{
  "model": "image inpainting model",
  "dataset": "abstract colour fields from 500 small random pattern networks",
  "train_examples": 101725,
  "image_size": 32,
  "crop_scale_min": 1,
  "horizontal_flip": false,
  "translate": 0.12,
  "task": "inpainting",
  "loss": "charbonnier",
  "arch": "edsr",
  "norm": "none",
  "activation": "silu",
  "depths": [8],
  "kernel_size": 3,
  "stem": "single",
  "widths": [96],
  "residual_scale": 0.1,
  "init": "kaiming_normal",
  "residual_init": "none",
  "optimizer": "muon",
  "muon_scale": "original",
  "lr": 0.012,
  "momentum": 0.95,
  "nesterov": true,
  "orthogonalizer": "newton_schulz_5",
  "adamw_lr_other_params": 0.002,
  "grad_clip": 5.0,
  "ema_decay": 0.999,
  "steps": 10900,
  "batch_size": 192,
  "epochs": 20.6,
  "lr_schedule": "wsd",
  "decay_fraction": 0.3,
  "final_lr_fraction": 0,
  "warmup_steps": 540,
  "weight_decay": 0.01,
  "adamw_weight_decay_other_params": 0.01
}
Rows from block 5, named by matrix and row number. Rows with one number belong to one channel. Each number is 128 + 32 x the weight over its row's rms, rounded and kept within 0 to 255. All counts start at 0. Numbers have three digits each.
# convs0: first 3x3 conv (model.blocks.5.convs.0.weight, 96x96x3x3), inputs 36-47, a 3x3 kernel for each
# convs1: second 3x3 conv (model.blocks.5.convs.1.weight, 96x96x3x3, transposed), outputs 36-47, a 3x3 kernel for each
convs0.40:154126147120095146068096123120080117130183133183154146136142163124147132090124135161123134139192153130120148113120092147160109181150103123113148145118128104175182115136108153138173132187125164127125119113138115121136144137119151153144108072130086054169060155098027044093130183119163067138150201121170110153138149173086069097
convs1.40:117076130083057137115136130090090107082093109144169180110115134109081143187127117122141124084111096102128090170124134153129144128149123130107116103120108103093110084086069110094118081139118131098136134128138125138180117122147123110079124113074154186184128135152037117164120116117141171136137135102106129163137080088177148176
convs0.41:126093152142126184116129112045109144045090118063082143179119162105139125133093124122115087125146112057136116159140138166110119121121130226107050126087080154110045193149113167137136183169078060102099114129119114137084178162128125156130082118090108101126147133149117127179000119141014177218112198168147136148184153126115120131
convs1.41:169166170116132156158147155077101073173161134159173167148146165142109084122083064155153155144108116078096074124092110150135108152120106152121149189148130212138141142112075133088099097101071142145116123114120109158154157172079131129061133122062107112121112110152119138146055074144041096190106105161087120125145148155120132102
convs0.42:097085097150124141179125123085139121114122119121110115138114165138140158123115105202175124106088054134139122108120128127110124098117174215131116074106099131169144133078029101101106147136155171135085141139083132153083185144121160125127152074087109140127145171123097125105181147180185169104107070085129187119195143145104086086
convs1.42:080100091129149201111162177099065038157155080094120059148125193142090153153113163127118123162127103166101040133142146109117096102139128132104105124110130078113096133104129168108109197115094122072116139140119148115149078147054130149146116166163106125137136124126139150144165131168133123159164154182113112148131099151089114109
convs0.43:124103158113094166165127175136124086185186175150133074131151089139149116090159087109095114155135143095106107127142126126173160120082072153166091143134092088092086115084121126119172147107106146139157166129158101145174097101152121109255112087212127110153098117188164173208174142170175127065115104076079123087130121122094096144
convs1.43:088127111122138170082142171199159137120071052116084075138126175161131133114074088109147137066090135096149136140129120093077133109110100127108130142109112141111106118109116114156118124124133115133143097043122094093111048149179083149165083150128084110088119100134132163123151163138132129093128111102118129116125172105164221141
convs0.44:255237143186158109173178093157154140109102118131117121135145106088108100150098117162111123134136105158123061145183191096129093096119105062091076155128131122167183098126129132158084148182134074070118063095127146124155040042091119100168189148246121138165089133114149140037132097129125115121144123145157108109138119157146124158
convs1.44:218195097139133031143069000065086099154110103150112114119127121153176166120176148180111115154131106109084085162138107210133165139127140116126124141122141115131136189137110134153115127151126093118100118113142185146151098138122163162255118119218152133135130118110158106115121095108103137122167145107123129111144109120151121060
convs0.45:134080095130118134161149145172128115112104123127123111116093144125159161111150114120095035110126152199203205137132167141147144141112101143167155140144160082090102116118138135115129111089133147108131139118141158155165152141123173149083108117063105109073158179134169178211153127123124111101187185145129138111176160121182119064
convs1.45:122093035160156128112127178098115054149130078184184165147153108078099120139134142041072059104118107138200182119112126106117134108118124143172150131127131102115100148078113121128148134094130089116123137139124107153138166132147154138147176130135107135139163162139131185192073114105096145145109150171139121121124105120155158111
convs0.46:152151143122117136080097125113099093110132129114139103108130102094135138139141123166151140111140176003101131164100116152114175117091088152150141031173197000130166129147061131177160112085115140127129168153105161142101080079106103093062128113129065111088096084079131085077066115062181154063253176090123094091091093072157160118
convs1.46:081106161079101125116124134098100127156156147157146147157137107101105131134127123114105146176098130099033037172169121126152130135150109144132137124103135079047106099166212116164136130123137156083096158094146139094098092107093128118119150131142150161140141176170141155169110101094255183057221193133089100148136175149104160137
convs0.47:127149130133129144152171139160121113119076097098089053126098122106127113146141112159159131081135131125163074108149114135134105114157169109076029169139117203199161119092106125101162163133145134122106166115080141141107122161099119165095128153107153160154173174124099044013186160182140080078162089090152140137154160190118098114
convs1.47:109113161103130178147164144179137178141140129128116096149116122172089111173107105178166134135153141122181118093157141118141149103151144122093062161115084197170111115125146136165130105102043139115090129129148123153139105095071149130123163187161150140131111108104098098103144145142120132150049109102109120137172108105051058093
convs0.48:147111152141110135125130179099126111153149091107115115080152150095148142109128116107101152082097141132181160125116165102080124101071138073144170036095161076127173109115132140088114147102141143130151145167165116132168127104105156126140197165169127100149079109185098126155115117126195157070113163143183181151092130143141167198
convs1.48:086157100139117055166121092162156165163121155145098122143130047129118078095104096122129101184159220204186255088122132122132140108115129108121160126149175104139172113098122151116167130131175121171129118135103138112092104094049131109109187126131117162138125164168131137126101060088143108099147130142138134109093123119136110068
convs0.49:198184191131111100114077070157195125204184136115152132093106126143134110135135136124122149125119174155151164079092151132088094132138122143070129109091141109077157146161138153145138136110160169142155159105130118117124091093099089056083068068041097097046131183116153210137188182117198174049183115059163148154074102140095143183
convs1.49:155164158101144196057069134163162147142063081122059101135096139158143131158174140083047042156131063125130111096130154177142130154127144110117068135112086172130083113166136139144123123175075114184162131149089072066153213173161191195151132134120094093116144104122167162170168162160140163141128131125144131096124151142073066159
convs0.50:131129152167164179185170147085143118099149122106191231138130110138125100134108101219225137134116097069055102088117129115132107153166162175242192136136107077054080123128196113107104117111115078124102086152126101128098129134126094111143107128136142138131097126143126118163048080029138195169178255246147125128146180173200209129
convs1.50:065114111087143135123165153124133134123134103099100062167158124135158126090128093210184195157079073150016000147135110145157125110129111141169164133115117086038065154120129139115109191169118135089120143079134152085131098132120087153147067134138128153172138118153113107137089088117118136157204219182151114108105108089110089120
convs0.51:142142131147136163116165181114124116106137129114116156110150132140164168121107163137148160082107133151128173122161109119084086128139104110150149125109090182164112055161119086125119143149117163132128148121109100093088144128169136120166079086143129126123143149164081037058100079107120081135122169190111121121087108111149176167
convs1.51:084123121146143185128098126114147158121166165075121129113147174111090146131085145121157103093159120074085040110142154094117160063138149116118131121122079096081112118113128140124161118162179143112136156149130152171125109164164119145196089128138151167159098119143122124129131137144153162177140171132078035087125172168131157202
convs0.52:115135171145134176089099112115087155129119147139109138141129120101111135169125132084138159139084125164075163098061095140116138187151095095068178100117169130063135092103179118112129086086100187183154164108144121110079111129082117122084126132092156127085168140087146153130143069071119098127187172216142124108097113091217191099
convs1.52:120146135085102155125130149135143094107146102151171117126124118133149153157115161137114115131061099091048069106086097113101101139138132125124144110109149118130194141105179104147117052161153138168077122123151104082078112088086168132133117115114123105094115087119135139138084093129135118125152190142132118119108106115130127142
convs0.53:103102146091140117074112090124102118146084109107100118181156154139135123129121155124172174135072130096012037089122111092127093154136101111075154088089107120091159118182136138199139172129158103099102110093134142137158058104078074134062131129173136119131143100144116156167166125106116069113127082122121154123127149123169163162
convs1.53:111083115121065153174053176112134127129106138098122162135167141126150125115096103094165105053174131020114129189148153172137165090107133121157165143166168124163166122123127113151148122156138114169135155151158132158130067111121103135072181126137113091095125129128110124140131135103091109098117118107111081119122120130107069114
convs0.54:082115125057119139129134144115145125097094115108115089110147168110133136133112107157119141135072107103050091133155073143172084141125054136119114116108125117109126092202107114128150120146165092099102112104120094116149158103246076117175099150146084125158095128142114132185101112105106114119105114098125134168141154133161148105
convs1.54:132110169110117196148101191087128077099128087079107086176153112156174114144138086100135062145148068124159081136168137113098167117089129162169130138140125116125115136158108125147123159228133152129102138148124138137149080110146089072214124065255114099098135135134136115130131159131141139134129141122133111142137107109116126128
convs0.55:183129127073082069166155128117126110071089088086116098148113127158147153155125143165233213090152206093108148054118187119141137098151151168174149043114177095092092077073107155090167150103216181139136139128109150148113115110100107112098126119091142076095102101095156119144139124105084072084176157147129146113124135080143097125
convs1.55:102095073176162117151197157152101057135120080185160111120147140092086114122105140121129206073120201071089130108099124069106122064104131124155187131158175122148182090123094041160038079161086135109105148152111112098111174133152198162141156179153112119124128155130169153118108085093133132103131118123113132091163139159153152101
convs0.56:179154106115121122118123164127150129134177165127158082127113150024111092101093157068023101167105129213216228122074028138175110148152102169142133149171103147091128104100100137096114119089131187172161144125131115105105101123142109119109104121093117176144126159089147089103168118123146113152116050055171148160093095103122098095
convs1.56:104117153127108072111105122159115163110079141117108129104104196113176212104129100090086091084113133131183148145100124129061124170105118121144116159140118174136142144161126103112130136113126120161144153147144102084086100104163118102153125095158135139131165123115103103117092145099083115100089096132130129174098118105134106104
convs0.57:112089182166104169170149147193132183140114154099068127121153137116139152052076104080133125149188137054115115128083144091083174091043135094108138139120135179162219161105169145099164108114162120117112123122131085101099055089126087175208145173255239198150215157098186144000084164130128174147051105101129166141086095119137173167
convs1.57:138089062122148110144143007109137068163161118101125047144118135127135131115103143093081138137108127168124096127146132121145163140126152120123092128123102126132122123127134125109142133164160111128160149115103144092098045112077097130172059108215148163139078047079099059045126139134130116134115120128113090115112163113114109137
convs0.58:224237248131196248083099100146146128157159147128167132142091131112083124101135119140119107130157147110102106088149130093144140074087073145124077132146131152144108099101129099137120079107110094072081141055094131099153164108087156103104130131124095095162143115144085061076107066082100117139175140111160100070149152140119121081
convs1.58:137212140153167166171133184093097149097123149102111118139144185179180132093174094203199121183203123182199138150161167141141137159115118133110084114120142131108145156150142167149169165159162178168131125124141132156136180178114156164098127140125112140150160137121162139149140110065129140115163150105124133138091103146202154127
convs0.59:129160151132140132126151149087112147166133143094126108108132129107088127107118159144163158148153139198177135122185250093150205022000049142127175114135156084083075117101128098108131099088128143169123167155145141125168114124105132138093113146095140116115132123130115141114135111109106133099149112165140108108062055092082072086
convs1.59:097138149134101103117085163102105135118135156122163138111142119177212158094111126098095106121096143144145203116209133103166173067107152149147161111114136109101104148147149132146156164127164069130121133121123126086094164104127156105107118115115129115135093124131132122126112121102161150113111131137141037114146098145255198093
convs0.60:033075113146147166157177169099132096097129080158178169078094040170137116129107127124091134122101114146129122057068118125180172070156134095088099132135137181140150086134111147146121135141205143132132134100099104121153096065155155096157141141188166087116131144141150140154125188098166173126130162124084148154058113075110110135
convs1.60:060049090130124113114159160069065075134119155144123152094103102166116120143135205097127115094101097118147157091117159123127144138145127138102086133152125152153133030127094124111136129117141110086120121134139099105125079115105090126109144182171075078127096096118144151130115119123123099107154129146163139116125129140145137194
convs0.61:139123070162178132130121082188168141139110094174185181174141116105106109101109092077129184171133202105093146093102071173174107162165168118138139134125162077101108132194142081120159122133186158150145110097133140123189099172133135157125127091116113112112155111080117129127119124106118148140098128128208179195096072074115078061
convs1.61:075090139110077109087063118104078080126123067125108063144134117140140125085061045089148166050152159090206194117126097162127110181162123116122150124123131117142155100151178082092193106103236089101104140112114113062057140102146111069151108092109166161148151150142190170163126125134123101132117118105175180153129120107104074128
convs0.62:228153162110116116167150124139133150109118182131127164134168167156154156086168111085176126114127125163138144116114120144133090129174110115118062063081124190152141143127032145214065126165086156173126109093101096100120151153165167172186132120120163088143087074105112077050151161181123091097182063139128152132136136145134107127
convs1.62:133184173151135068129118105087150150084104156099127111157094106118108094138138114114129135089080179162161210135134125137151126105140116113144110154144191129154224193007107182098115188099094173188175082169171098134154109167060084123084096089097165141142150155136138155114141101108170124121097088118123078131120136121110163131
convs0.63:189204169162129117113106106171106128149110126166130094119121131122102138116162176125088129120096140113069109101160194093149196141118116114139136141136128160143108094123162121117195152135159126134059103094050084077067111109123124090118075080112127140138105146130143150114143140085116121101121131108067126141182146119101105130
convs1.63:121121084121112116149124094123116110106152126088157088110133117146161150156149142161182160115165189106164121124106096072124122076126144122124099140117134142123126125080118109112137124090130225129118253122126241143116148149086169126101135110126126095105158115116103106114141106096137142113088097113138156149107129124121161135
convs0.64:115133141106117091165138177104080138132088127141119134136135129115149084110155096076089098102129124153127150165193185088142109126127089121182174035123128025115164130243067122204089128068195102098082147128122138156124147206124173167107162117074118129072138121073111146114119114139134138105208187115150138115107114143103128115
convs1.64:100108179125116159123159181027097102099178121094145093136092138151146117133157096169159170178140155161126169169122140166130145130063137126144163144174136126162140129152148198075218183139168150096042201120103152180146163135122144107096123117145136117130172114132111112128121097166170124149148144144143152145135158162173154110
convs0.65:140094164077115210079072145110107122064063073079083105129178193135116168164127144141158141119168177041079101115074109142140162196123132074150115044121178124149208126129160151149115131147098144095065162104167179157140150098064171116066124089066144164134098156111096135102171151128124185123142126110156121095087161160069131215
convs1.65:103183199067173216141175159139124135148106118089086110112102165085089112075130105132198246098129197046072123130131104182109134168152149121118142100137160144129170139142178142116182156089133079107134086177160135172174165183091150192107157167086150124153137092096121135130128137156128130154146116129063149181134188126123175141
convs0.66:056052095173135106163210172090115100116113098158134140144145132168141133115102082159150098164130093167158101224144132182091116135070108145116134090101057211132069139073133146102088108129075121093120191132101172149137099154156097163184116157186111125150096139207078117152186125124154092139127120198095126148111140182112096115
convs1.66:135158108099094017146204170095096083170160124167173165177145103192114087158116093158141166127082087151070039199126118197090079145095070146128120127095115130082076157163141152158136155185180083125097134137047118113086066047100103068127143169197102145140087137164121196188115144114151157101130173152112134103058104151077115166